Weights of a small class-conditioned image flow-matching model: 32-pixel images, patch size [2, 2].
Rows from block 5 of a small class-conditioned image flow-matching model, named by matrix and row number. Rows with one number within an expert belong to one neuron, the router's apart. Each number is 128 + 32 x the weight over its row's rms, rounded and kept within 0 to 255. All counts start at 0. Numbers have three digits each.
After each expert's rows are labels from the 100 images, of 14848 (inputs lightly noised), where the router gives the expert most weight on average: "lies over" is the class under the peak. Only what is clearly more common there than usual is listed. The data: pictures of board games with random positions, seen at a slant.
# router: slot weights (model.blocks.5.mlp.router.weight, 32x160, trained with AdamW), inputs 0-159
# up: expert up (model.blocks.5.mlp.up, 32x32x160), inputs 0-159
# down: expert down (model.blocks.5.mlp.down, 32x160x32, transposed), outputs 0-159

# expert 10
router.10:113157075073125138133119077125178164118142118151118101101133140162176122129155132121090073153166106195101118082124176134084120112132107113146188126103080191091118115126119161144151082140099072140106123174100044127080186126176141098122101175146144166153174119162100124093147128102203079184126116118075167076128121069109166094078116123119104104160089152133116139149090104129139172166158125118147110123130179135118099170048135124135137085121125096110132117141128149103061054141088069
up.0:114160108204125197126155154071116181119152187097119132176171153123161148126127145132133052139100172088107104175132050113154120139154112139073088170144148130152137099163163072097198129148140154087117105087139140090118137117122031144208122109150132057115089153183112131165105142100087188153129133147148121159167151165167120168105102118114136080097117125141139109156114185159141138131109097090115088160109157136138132144097191108098120120162121067131131137105112107123139145196080143
down.0:139115157106097063120155116219105098129123079136142062137163098189107128128156072106137152074140079122138128162132084123094110120150102112152111152114085167141098126129106128134122146084102080121156130153115131106149124145103153111083114119148148192080116129087136150148086127162147027148113159138120121095096077076069157106151126176095068128183133113087129138118107089114140120125140135138134162052153130094038103071130162141168153155114156138073156119173152134233115142136112126
up.1:169162160103154137148100145167168149210125124091136129053117110088184119083077125082093098167106123155152088131093156140205093144107119138166109106138117139106155145074090085116087045147047142110116172125082116131182084116125128143106132118123109116092158088094084102166115143101171171133081125119088090175082149174151092170136124188093112139135097119166200084164110154116161163136134128081168133067093103124110122142059146105154107156126138125141149137089150139127115121130132071
down.1:120115082100115107166117157105114105143161114120105089166117156131082108127144119126089185123142148094077128104119164167132157130095128106070136127133149092164110141187115171114138139123145166137164097154175075113081107127148142094124174120140153091140113173174112116053165149139172124139097139068096180048195079127139159173135148078137142115114140150172124114072154164031144180184113095190146111090141221137185156115160137091115126144105137188147134103165102133152106105101088123
lies over: table

# expert 12
router.12:211083113115069191057158111097100106084095138094156115114151123117120169131116137107183139126138105100149109138126151133169183153127173152130130083120106128159116068117151088137094164129170128155182115165166155075125159141136142124126125082129091108172162159107185160130123131117138117046142167121102116133143105138150187077107157125158168174175110127085143151115137101137039126150087206146086166140104155110080140158129096182124139141187147143086105143108076068154104140170097172
up.0:089087182140127091091154139128129097134103088126100108067105124171175120103127121110148173104173137159067132157116107153139114122126163181060122140182180166114140053162170109212225146116129138183118080157144156179149067094095063130099136100092113124163141136124128121176180146092146171135100183111123122131100102182145116142090182108140193104142130143113104153136146137173113131125161136084156124122157104138095103132105154106096112094082200136160099101083147138148168111140170142
down.0:103121113114147148174175107141170174125132091100052123126128093149126120173084155081110134128155105090103128059097109122103093032160177119141104095142151147209100176158157162111141156108123089114115173082145115141118103184112108127132114132150099124116119134093098090092158144111184173127134106130131136103073205065122116076175106111180127105116180185142177080065118121075136154170151130128137129143142138126152117122109129111181151125158125171117125175166185125085110094081075076
up.1:166118205150165109153168136143164096139139102186185083166146102083156125126153177106147132193144074077138092133123131138087104139093123139081124098135186183101134119193132144111070114124145133123130120060128129135093157169139074123142156152116122124116160138130124153178135102089165102091074145090172131115135137122083089152073173087110097164040109119181061144156166134149134118147145126147109124142119182128155062131144107149194107148117119082129132143231139123160125105158171129
down.1:091155099172133128130118176121137079151153146100165143156144088165128135104131132203101138140124133136131147099105148088128132129129200168079112106149123139047128163148151117131204062125070136162081096110100143103149134077145115106097156127170151170075156097142124119177132169115168165124102126098128137076106155164098124052127107092146153101125115144114052129164206127165120135152119079153161145140081167138100081140122156102052168082061134142079155098106091131120117137107203086
lies over: piece of the first side

# expert 8
router.8:078120121102068110145154107183128080132071104084121165162108091103073067121069146152142142109073146086162129149071163128130106093132164142122091109189176113181169155104133113115081111123127154198144172120134175117119112182145128155133140116113145082118113185158127156138148143080161130076153187073160115169082091165112098078131180137163181171100135166134117109058123126146159138125117133122171146173183128172122116155090107106122130130142113116146110124148045082178088141166147158
up.0:108171142102147164103178127124193139115162148118141193169175129136104098116094156142148077101051122079077122096097142141141094116136112157113159147178130146155157147145146078102142170106123178154118111127092133138099165161135092167102110132150107080150124134207069130116148199149103138073166126081187124176124140092139129062125152118182171126094128109075148102090071130180194141143101128116231128187195112152129185147118122149102127112118140116155116133142115143163134175149125121
down.0:157083091183106141131106102168150140135117156139152091116053140130147149167115113149139145152228103137134117165175107123106136114102115108073124052107106108070067110085083094120136070157144069103125111140136065123134082084128163112118125125113098123092120070068157142132154129134133123126100132147071118120119062156110120134166188114077149102113049178155138111165153153123144158114139117170134120135094144085122024191087154094160151125132131175115133076119112183136126088119149104
up.1:080135129108091150121096175087090088179114117109123183124149167152126124142204107084143168132138071073115113149108121129121151118192158134076140138170169112100102120139163179134135143156099177124074142169116109158105124116111110145147160188130089157187151107155155149119156179136126141114113146084097178138111163076102137134146109106242107139144074159059054151138070128157148124150098106154101099139140140141090104121096140133069080124099177103106195115073086133095151123136104169
down.1:134088188226122093190173112151076201092160124160152114105024103116130135136135115102151114166171168158102133118110162155126133172090141088133095194130168129133083141106123111084118088162149143129153192097139099145168094117136129126120119077102143118118084117160101116143109155141097086101134132158129159077121182140153156125115164129056162162137127098145154088163184175075113108110112137163112181159116122129162153157108122089160160126176110138166097193131164110130195146160155091
lies over: piece of the second side

# expert 29
router.29:086147111129138103112111131110123119131130149152089057102169164107141151151102146158123092126115164168142100163141074120131174162145113132164136082071140098099162093105162136174177101148119126123177137150133150124129177155162148121120134198158109111138071117107127126135255133152167121068169123197136104103044153092165094114156062072123085092175158082093108098151162103129119205102151164100136059139122133124116126168149132124120133134094167131088170165131135126071136129085159105
up.0:095152154058134165190101119079211150149133102141117087168090166175081103138152178106184066126132067154076108083094094110138077117074089163127144106153127098108111086172086138128136175115085167110089132116088107066070153138147146088163132149101145205101132117072159148186089131114149089153078112087080130142103144125114102158128124153150103194118162095127140167131138099129173117162128115136158148075111203156157084117138135109123105135136153173127123116129161115104181114140126131
down.0:126070115132153148138126120152149102063119056074184116162110181121196141110118104148089091130056158153153166202051102174106193141163098121124141163111113148150161106120110119086158150139143121110082136137152154119137209126131106162114134107136117055163123134117070089105119119155128176172162134111098116160171160143090145146072127143122168085131074163087096175095101132119115077123151143109119097108104164156126061111152093225135133144135122075137130133149129097165126131125133076
up.1:133153116105178152066096113082167111131148109177130097134122164151174158111173116076130143152105089152118129075111134107122134133108196192099210072102093146093165096099134115119174118093150163076110114179132094112114161084139127119066110121180092159141161135075074124125105148153136136199157148121098079097125123094185187143112148137065154093157101115132154103166101147160109163187157166135072144078121124138119099138126102148096131098146057149143093067170157106141171085135120097
down.1:114128171152135129077137103141153168105128145092154132135091156158118140117079104164141126160122103143136168091129150110125141133123151157155124094085154112150106166183121136081092119085066151119097117087090166097088113093093127090149150174128105136147112097111174167125134083157178136096129162096169126123114089170171078094122221118136094082168100177178110164081191173047125129048055072133132135105175148133119150102140080201108145098127094106105102173115155122127104140105081075
lies over: board

# expert 22
router.22:179146131118100133092183112132107087080128132100162166170087101076145155158112146130136140152147097116179086086073203136222157179161131139154138113105139075191119174107183092145082204187152131091143149129136145091127166168154151101083144128138115083152188169176199149109135131121099105120170095107144115129142103126140112118047104123197123142159125152097124120112165103157104123133141129146135125152149155131124104116176042110144135138145113167107119185129134108143116171139101198
up.0:105177077113116109127096091156144178064112099148104176111105096159122077126112065145092108097133135137109139118126132154111107158095114173126152133112119095126105124061090146137165189125166119152168155176148126020164101146160200129147121121143179102170105144108159093076151141144153171197134066088132062143114102134138111111213096137091122119159144123131091165092098104184186086117107113093140141109134114108130115191123198108094157139143115090168074121088098116149138165121105126
down.0:144117133129157104142133092174134110097166103107109191138140134143085091137149171134151159123106116182093113111147134091164054132158138090096145134080140146117202121090166109104199088104143141170124147124172128190111159083129125114073116118125131102150164094190170131194120183149162180143162161157124113133053181173121091090086215108129095148063111094130093086133113135122159148120114095141104166172175154122165181173136123126122136154191103124061077102161104142128119114130156125
up.1:109140142134138072143081080088196124135107134164122150084136166154137080148101123120105106072183146132055124135137119170125156112099181171099171168115126164093135123096180100131123132116141154150170141150091105092169124126118117168158164106123139147120131107095064064140189093129142162183170152141144071142081132054101073140148120106084097094158154131148112157143146125113197175182143127136214128109093159160092074137085167117098158143100177185138113088121187114103157104134109151
down.1:112116131155173079221104109130143107164113125172098119141101149144133104116136166099126133117065074087088143147118129146078161107195118101137199160099159196133153121108121132091163109101146105157065134147160130169135124116173121180121166041118188129066131137138092099098167129127189114153172102164172113185108120137124090100201086119132113122080135153153145131091110206130152157167121151168139166127109184093146117152043163105169123118153109126141098135125178131111127117149091119
lies over: board

# expert 3
router.3:141131161159083136095094173129147082092106088081190135153106066095076100091105154128152180135113159062081185145140082112142078124109152125109075083153144169169109155120095143058102119166148194134141161102193136173134116117088182117123157104118141146131100127142099113141072141128142163087136149115179119127128139141163122154111210171121183145150217109095124087114089170111105127104154091124074096136090139166115123144121108120141064117143131103155162113107089086134153142142159203
up.0:141114103183123086160184141133070161119141198188158131063109158094069132088079142187125186071109151121142095132172149100180165143124096135109169146089088083115169129040139095203094129177168123180151114144184150146149120128142127152141152177130179154099192156134087105111076100111117088174178149132176096120117113114139160116167105143083127161144192117112129104090113104165125145116119097141140060126141146154127143145129062144093143129161092162120158112119138132095134133148093136
down.0:114097169136106097115156104158158140114111059113102100123118119077180088119112140106127162090167110202132158114081155126089114157143112140113121121150141133122157156142095123155159105094174118115097155176102173194132198067169137144166094041114080141108120142149107174110146073167093142122176115079118091111129121121119167135170143122127070153194140122095057173154099134192152170115101136155156088151100140147103118075107163171145135115155207098122128089098194099147169148109146083
up.1:143130125141085062171087224187120162149118128109118124173147122131145217124053169105131143168063102108119135126132135081111140140103107103154152125146128134141132084154146132127162177081107102122123106131099153190126101074179147160148125166203118138113179161152080072175152096161133112150095089140148154110148108067071117131138138138123124149094131105176095162184163092135102110099111102179122157151119127137172167094141122205132119160136188095093092187113107117088161123172149134
down.1:065070150112108146098112076127126169152135109139139177101116161126098122215154085052121104111116080177156073114077164158123191136109091172118129088114116112130156157129147160158129151182188100085088150116158115109111144105122151168171130103102120082166074098134173152098107146097161083133118125143093139082131172160158163143123123124139110121150077120115216096122097179113149187208053174091121140084128162089085133134109145113095147117135135122125104067129170128171125141139122107
lies over: board

# expert 18
router.18:120112137152181145182089144109166125111079123159144143155171138153136103196164063109172153135108182112146121110105146134087129149112130186115092089126172120122108157114148141096134163102159074184095091139156050184086180184177120131133083085104177161196148126140118128118127121139147170128071146180111179069130174155107055119090089127138106167152058113164097104173127173119103145114132119096146130110127090158056120153157155054147101119093152124113089114109108092119126108144142154
up.0:146178110150108102114124190107131138165089133192134174104093215102123133120135098071180145073145113111148096120154145153124147084114174120113095120119158123131124096120147120191068130149089125095121081156104134126151122096130159115083138105164109132111184143083082156127150074191067129112133114122158115183130148099153104094135150094087135070100125130147138160099132129121084190121106065132130143106114116145114054131138163207102129126150140094160149117133114143177158098247061102
down.0:159139138100172230125122134119118115123101168133172151180126064159124189164127125172125153067134147123163094086089096078136111128121124186112165126110145138086167141144104137081143117092095130153129190116082151119080119143139176111166123071104143124108076110167136135130134149086126104154161133105148141086093139153094123191115140138163123098137159132057155154118134144181126143133097204150202093135205159110227144114134102085124195100128137165115161133113140120087184111113125165
up.1:154107108088111126122062188125136162147089129114105147151092106128106156127087159058190118119163109139116127149096111125118098105090134148168164098132127148140109096130081175083167145141185154127174115123108118099163155138102144159111116074189090160139124129095160134158131105192104122057118114121163039104131152156174112194093180134096148116101205099187136155130177068149133115121124151173154141097142187141147149101087132104101102071140182170128086068069146088155154099106128111
down.1:113153144133110120078178158098054062139153109169135136111114189117121108078162157164127140100137160103072119101093178117145165085138122161114139147098160166103144133127118098183096121106105163048141200090163142166155147156105123135123069144136126118111093085129115097066145107158072115188160166115103175113106159154130118160154139215178150146097158170066175114196129109156149126128148126091097191161142097142131131116129114097160125114130178055126155076126144107119130188165121138
lies over: board

# expert 20
router.20:072086116163120130131122196146123135137116120140108148205137125123029094103112096110149177123112132124146116173121154127190158126078126137152091108066130165112073112160150100110126157086129174128164087165188125163165142079120189191150143112166082095109125107074123147153191125148140167117133164141173100109061130169112163128168187139113144124100124089183097097117072152122108184105114146143086141142124077157123113110149177090129095131073139158172112067109153140098153089099165155
up.0:167086148100118118162082107128137112173097102161123123122111108115085131161088178115127082140109144131128136135164063109124073113093136187172153125095109140146157084106090186076085135108103027150082155154099124137110120177092137090131100108129153103074166110098106082174104054169141156139146089127123102079104091086059042107095144127074130114152170063174119095134117136106161143133188128140150129148119122183137123144117145087127110123115093211162126186178143113157128142139139137
down.0:128156132153092105096093168105165092114148091064162078118148192124134116122100084126162118141076119063124118129084123223095126128113105149097131130157141101138133122122150089093111078067148127145122154106138148110155087103173042122118118133104155124185124096114101115117120129174159103107109135138127204175128161195112167114146073109171141125093100129080094123108160132147099165113069109112119132147147133115110161168079095162063082110145152148101094208175171077153115050124104110
up.1:145096092105141126136159153145106167168114118127103101171147118212141117134089160116084081136184194160202093157156148103107151130181180131166114114124102127142127164152172140090121108072124171093112157112125122100125127152136143104132137164129145119135066177122141109087109106114128124160183180091102094112109073132084203094098126107196154108155158152132093024083124139080182117059124154080140146111117154108168101085119088123145193117136109157160134187134077147141161148108133108
down.1:149124138125124124141131146130071121127212107130125130121077172085123104140116117143104193136038125116073090076092161144097142127082102152092161117182109117111150133135107119142113101144089139118121129106153137118121153085149121098146090139135136112121141135160131113133093176163138190157129123180082182072239121144147185151131135133161117141117081130200123105148170142128100086136135145186125092172147138181123133110209090165113147153150049150157094150180148153041094088112143113
lies over: board

# expert 7
router.7:140168080125136108141063123074191184144159129152170122179142159113137139143109124091146153120182132097078134125180094139133155123124130160143200189070107150127168080140164104157125162152134149144082152127159116118120126137180157169171175147197054122102153143179079109144151103167085175178123109172141101148082159087200098121136174128125068130149137129107158151109129089098128173146093107104137093072105131136162144140129134174123201091106197148170116166121140138129140151185119113
up.0:075091097146146166107132102153135131126107062092157130175079143128142114071147168116162129159099169091164171099102174164116129102119098111093138158087095151102077143174142121210105126173134133127117151155164111074106175088107138128171171145190100091157153159109103143137093160147170109125165218114116140196125159138146136065132059141119126120196140141098111109118131101141127146169150109167141193123131130127099145172192121145151194128083178132106162201160147126114137116109065127
down.0:150135161145108087105123135092059180139160140120130117110149177085109116171045122128148150124103113132116079121163060101095177135145096131186163166098210120164124172103049147112120051108141167141117195117102117164153082112113141130115099102070130167059105106128176155143151094162121132120094086118170152071114114143136057187107156083157151096069167148153163123120101129162132116114117145131124112178125127138117126079126103160151099083183141125140120101056117114117165125160167138
up.1:152138227131157113171120170183129133101075102179107126106121113132120083144084145153124096107063167109158134103096117116161102168101104157178062120155069130132105134112161151042073152081121112098130093091184114177152151151073137074129129151096146148186099139109104109164109071095148191079173123115118114113145118134087127085133079174070151149090117105156114132120118123152106118120197141101134099120131119157128187124141167059137107106182079110090093133153156113135179136121110106
down.1:125209166146094102069108115132126154148121137094128128168178151130122152144145112125094181169116157111092108109130123126084188116174113086127020134099116129140119107164077119124129093084163123181166192079149191102111107118126151169129145169141136136144104089135120144152127060181104131120131157145157154081192115115063112110082113105048080128139150128138106122148133129158094098129127096101116149058217153096151106089128124103122138036145120162150129113167138149071153126145153151
lies over: board

# expert 26
router.26:108154084073126132146118073099145156113134123177136119090148164147167159101145145125137100130149136164153091110164138152100144141110110091179223118091061153087149080120148150187141121117113076165114103178061075071111172161138133121146122195162094133144178110161113111117172153123120073186122091104106089112160150059122179089110141099124063106154108168118090159137129104149090179177140127145145111106116203092142083141075131131128147153133163157129104161100109124105093065097117083
up.0:083113156152122192086093082110118110147155121127142052095123144156101127133129113120165142080149140145143148106042161145139124130068122157160087150117122082082129075150151127175105148194114151145063095092135111140078097134155098166135091111154114117095138140094128148156129120073150133134129069175103185095107128137150081127122167116172162146093115185154126075090149099120122148082166194118124141101152136195115037098116147110109137105092183168156137089127193120148210107130096137
down.0:171148115106119120123173123095129162090199103116182140094099168123216110116123138165100140135115088127136127151100123198100187114154157098121117115154117182136157179172069158189164137151151113117142122095139146116134151171088192108084142201100155159165213102154156136072104142109076138078146105055115119081116133154127141083093087169078103121170077099121097175085118131091187106113116105121129096145108136158075166139157124123112122090111121091106088143156118121117074132168146121
up.1:124128133125174148150168112159170146108144147128094111150156123130120114156154102097078147108111114127129129156123105150176117075126123102167145161164107155114109144088165135209136118169083141130154137198168145144151124176164154095106036144135184142103130144199103167100116177100181138140097132165092125144133148176129087174103110125148161161145112096163163139188095158156105170163080134130154113120180034134155091162057184160169162178111085091072108155127134105176115078140172124
down.1:118137079131098110162086133092145168138127129084095111153117120123063112168203107120155074109148082124046080088112089142095099139144093161175123157159115176187166134099077108138096131174138112165160106140087107067095120117179169197119122153107122134057149172123092131153111130171155143181119122114161120161115093111158170082170144139119105066206118150099119086135160055079090149088165087098109158134116137093150160121105106138072138126114107129142110086148105126112105110149111069
lies over: table

# expert 4
router.4:118125165182110137183087173129136145160094152121154095142078142109062113127155104096157160125158146086122061129158124139100105095123094148120149064103158125127157189098201075076162124118199134152117129145183113175121145151120114177160190082098115118158092104140160158157152111131092187114143103175153144096079122165131053175184127167134131133168143099129125102117125110082146168123069150100079071146102118168097128170113103167158134120118200115144075061112109134160123128141158121
up.0:157153085134137119164115087128178116086130139143097121104114121128142132061119126157166129128131181194084136126136127159137044105119090131125183136169145155125141152046148137159162133128177095116170117144103143162107159173163203103153164132186139096088084171151089098119105165159070127119225110181180112118130188185121036098170127170120090108167134131130099089118095142137149152118167125124171119143179181151141113103110083135105134105115112143117101137102136110125155118119157052
down.0:070102148164149155104135171204153112111078114143099096134171152127106104083136088106153164167062163159105113112158139132115127159138172129115127116103135187125083116158085092116076143126149166118134089151181088158177129103118122130135147113105131112063155159085206148140149082102144078141119111153125143185175094069160164124102089133130138167062054097058111155148119105140164134116156122152084133186098124082094117153128165121220119103138163089126121182126144161121071106116108157
up.1:160111176119129141164086128085177114104140089187118065121129119086094092182181185107148061137092110067133153171151092083115113173110111146194144102069086078120141136119180139139111143166109135140116128132108123126119149159092059149137118169147175168065109187207168120121098131127113126123109115138083151108097111078150106130073090130149123118115127083156124133164104158154098069144129070132196157163087128111131187132123153105169118128116193171108181152097150090115129136098114163
down.1:106074108175142132128090110132078114168126132126130140152088126175110125085086093146118133134145119100151159136078109125141150079071080094098129135148080127166143102140109155122177142169077156134105122158146149146135070125188075176125123130103159088200176121100057146128046127182121178127114161111069117153156136160153163147133098110133144125160107112104150074084190123096093118131168095176118167098105148150125072143131135173052114192101092081130136150108173131185105081109091076
lies over: board

# expert 16
router.16:072143154122146069133099129074118174163122153140134091123124174152115103174161088130122108155146134170145129131153132123074128145162127101181163142107054087061158113073127140194165119078124101129126063133115070133116115105175125195094092183155143201133148120168125096093129117152135109168105160120101193104129141096149169098102075109098093126155101144159110095173111128115092142153157123088147101110109255124082104160140128103141120114093126153137119119112155177111149139125087082
up.0:109098171118133096131236113098093121114145123067224134129038112118084148109143165136112156042160155091135126107143143127192074113092079143097105133130116168036139130086142132087131135127155172211132135108094185105097173109169162112096074128165128136159087148104127124165136081161150146139153152099153158130148151126124146134124145198092106159154161152141143128170138166130149137117115163147143154170100124170113100124111108141117063091123128139175140166078114146151109140122174132
down.0:155149159117130123117094138123111167109078117123172104129082083129133136140107109138144103120171114085153161090138127086152069158156104101122060159084114139099167146135100124037136151066074146089147111104119101151113113098180106159128115190148140183081075098123090130190093107138117082175138147127075118131157169078147162106101167157123129154150157087163133166149096176136096104082094131137147182142182099099158162085114123155166103160104167101109180172063121210111145155102183143
up.1:074137146087110114141123039142163104145086121119141148096133117159227156056121111118130096189123125171172140119115146146139115082111111116150078127113102166127113126133089139181140147210134114181115195115110101055141135116142101116134127166145113164121140137087084112092143080056191081160095133133064138082153162109112111147061140125106119170159090145117110116155119069135160199163131104184072120111102164124099102144137178124155133176122101108086092142150130156110130115093112093
down.1:125142123134124172138124149129106105153145142145093124102109076107045113148105125169130142110126132123086108106112159186083149111098166165155250146117167124168196136132176143131139070053132149085163152180127142161110135149147139136150162108099135084165151146144075110147160183150081123157124144162200113149042149100139103123173135112141123149135158160159126111123178089171104131118091215087142139129142069098214173118091117119113128139095153119135091111078135100109149151106123100
lies over: table

# expert 1
router.1:172078159139108179091169115130103057104122118103132124086126066080135136141128154115152195153129103102145151170159095106159129108147100102126111112102115108134059040164164103151143117150137093158162150107184134092069179107086110083154060105125158115183124165152172169137093112133166137083131145155135149108147194174168157080115155051131183154122167203103160139106104162095110113127114173138047136123110101113100118145157126075165150092143120141154142130120118098163144147124140179
up.0:086102111147107090166072165132124158147122116178131165133104150133170052121084138087077128137162177095095051098142140109164096088131130173154113102178175176117144084135131082110128092137102111165127083096152091134134143112134144094133099095087186149101192117077071184103093105092149216157085165171109130128115083156130083132137116130147145099161093128175098202185105101121139134147152078122184153133136096166124130084099175157119109084123120140130121112149129207132109087131128115
down.0:150131147105156143161170133069148149118176142118122077161163199156134153149137120073153119124062085154132103116130125111156121141061126140095164139160077110119117145109125160095080106131152139086160061073081195152120092150119123086121132136161125137040093160173170118181140170190103064134128119102145154108129139145114191153102181099067175156161165110148123148088157154133060107118123155161078094107124125138152157136162094124083141124145089126124129126120114046063100123158164163
up.1:136131086100108199089171131180113156138093142094166162141068090140075112085084121148100172101094151126179141136108178115109172131096135124136142126077133163095142118088104101050136176162100122176176137135139081121139044085173125103143205129147125154120176139097115111115080183112153154135095134133099138115070098135130145136106114144112097153137111149120165096173179113115169094160101108121123122138076108149130112110086103162120089177122136169091148116183093108116144083160017092
down.1:168129141141107120122108114142112167171145135126090122130140061112134161197107155134083129111206094104155157051175168096069145098152155174081140120175065144143122170112101094116179072131129144137143117124084166150121122122158065163079176147164141140136163123107083114149127118141078141102128186127105107161073127189130050102113130108092123119194117165081159109167147113127136150086097147119116109148065133125101120144143166113099091108107114154100125092038070162154081111152169129
lies over: piece of the first side

# expert 28
router.28:090182165154137137181090120173135158111112122123167113179174102088141102104125110175098169173156145157183084224154153075111083116131105129098117103105157132116108179171082139080125081109141139131101134122156132186161105116114142137203123086110162091158096148071199140116127110121150189124053156104107150086134149192105090149175150163177109166133155113167075142102090107115125078106101075080092132141134104137109118111152136075153075107097127113179101097144120159110107124105134143
up.0:110202119142133138144090117151125133096146092080145156092154138053114077084080175130073186148111161122166099123189126152162135087146075118120151185095129150167087143134165074102147120153167174162145133138126115129063089125117139092114149100123108170088199074150106118100108092130106184141108117175105134184083175144141126105099128115147117078155154179197135093168079094111173112097139092123093109178143105109127104156104168145111110090116129162161175093152130146127105090125055080
down.0:147103163145148194115161139146106137171112049121156097109129164162070123118175077100107151118076157135135168108096127091108103100184089151126124126113095112141159176199072154122155163172119169135154105117148149148062103052099138155159106127124090145112132128082118059188112138143170122141106108114096165119151124143105124142121101152089127224119129098150136072170159143118099105099190113114172169128164170129110125096187118116141155171144171116136114128110160138100176211110188169
up.1:093162137093137127138113153159190161139115085064158116182146160103101102027129132180155159162091070090124127105130102141094089140146155134197092145158161180160161105108117134109122140148114122146130082084160110100137135133096169124148104112147195134136151132149126137146096113107123121081150139155172123098124107143156116139155141124094177145115095209114148126123033114239136134153174084092167126151113094084142123123145152083138064116141131078086175122098158190128115151185124116
down.1:150101168190087122118055071117080124130114129146117086107122087122126109212155149099152123108085134140131126166136064108096125073104126166100112105157062150124150179098138078093142100100164197138104150182148112182100107082139061152093175142134075095106155083103130124185147150102180133150109142125172159109110101109150113098101159091123133116158128179139094110203137094132129134113074181149172121147129204097139097160155168083165135139081111125154180138150107118165130145097141164
lies over: board

# expert 9
router.9:112140120144072130073137160109155096114129100110183155097082165047078114105119161111134104118182125054154131127124133145116163146141131118119143124088124121097118142087151073110095111182136141135095190137120164162138166131118146139110141119169101142118098099078076150147179098156085096127196152209165114153120172126168120069145170079122125117150192121198126123137112102070167186115119141100098089167075069156123154128115115161129139131162144114199115080043144132145174119113160136
up.0:193148147089136135120127105133173053112119156125117132156070117132085155117113110202110147103101159167111153075136183152100096164079135159146074091172156137134117139077073100124074133144172154138156148128130167121090148162064187087121118160161146055099089183110148151115115195098101131102137055160096146174111188170128130115147133141121125093153097122107137081138120079164130119107147114137122124090173119090094099142154116142104085052157093101163082148121101109134127090162051132
down.0:121183062186085139168129141143093120144146099115113182113104120126122136106161186200111143150117113192124160118113155051100072154104186089059120111145097151135129108104170173146126194140092094081132087102141107154076179094130088106113166180121133113143178090122122101099103078149120132106120137134131119050132099133140069138156178127132138108095098187150112120120116153116094143121175121185080178148162165149103119135160136122123089147113098047161111075074146133189113130133150130
up.1:138161122129150172101113173137154131137101145132120123151114072085101101102123116127087185138033119072124147033148125127107069124135082116153089125135113105161112110119085116091157141158114083159083115105153119137113077111098118128122125170139166138089060133190157148143065135117081095097117151123191101115113156140170086136160127143139082104100169161119145126146100180175128065154045050144094123111093094161146112155089147103120147094148160109129177127141099112216105174127147160
down.1:115149165147098128109128098135069151097151156113121086148115172136122144174131198154112169161112152161133156137166136122131132142122132167133121087080158128117161171204094109133094091060147137165125076105149182167144144124169131109135140136100131137108161110148116160133111121135116067158171106066167195084180115163097150109102072136113113155154138046135108127100093101166100139137181120097113093173155110152128154140248121166097101112167132155172084179212106133083135130136100087
lies over: board

# expert 13
router.13:090166139119142175145096162099163167118164137129143130139124100095102140105147154140161170136118121069100164133158090142172127142111094163150160160042080159189141172128184126097125122129112156147078133131156130165150077167166091162164160150128094077130093139122078133167138153138121114141151077162160109148096126078165089094156178133129123145080154112104158073139156055080130140143137112181176092092096121173203134145174156217113171093123156136152120153067137144067094146157167136
up.0:132138048120109164177056119121117149142060130160150170096087160197132154152132143133127114097124133130141095131089160132146110116125197137128122148121107143111147061120183106103092151142093092115174089157110083078046143127138067138108164035103141142115174142101096113146120121178105162168097071141151083142130130101139082164170145120104128112146170106186105140136149117130127154158139090131097166081184121123096101053151175056161100131064172148121125110143132152096139149174132145
down.0:109120061159144161120073166168192136178143130177140131148148155114164164096135078146122120149178149160093152089180110157179115144049124107098144182093108156126071113138148130057095100113109088161140082132163131078135074174147169156107137160177098076103120168116123059081150156131179177130139134102126130126135090124135125117112114068084206129119152102066118093162128113138173146174085140121161130094133117210109134139146137152132138192113133162154168114137151144136110110125141066
up.1:128173168137103070151120178154118147134133127096152120183150172075121111148066081047114172087158115101136131125114143109148109110116110091070076147173160185118119135119163164145175152100161126094146157119144162046123129069163145119117094140141156218158160092172112155066034118113080180082081131110122117154172119129142111171139125098061167150114134130174081119116081143081172157135146105133114150161095150164153130121120101194120102136123146114127148128102103112115171137139111090
down.1:156121062144196137124163065105165143118146161093088078087129203129137158113162126126151131104081151130129126164109097178154064142131153131089111084111178132088173111156089137117130107147096098142100085126092127147135194138055155100201111096085083104157122144127158136105163167094096129143127121152152104099104119148051113142129109156136162104162136065083135173117099161205170136105144138106096103123118109075090126120102172125112094095154172159198078093094114090147125176167133148
lies over: board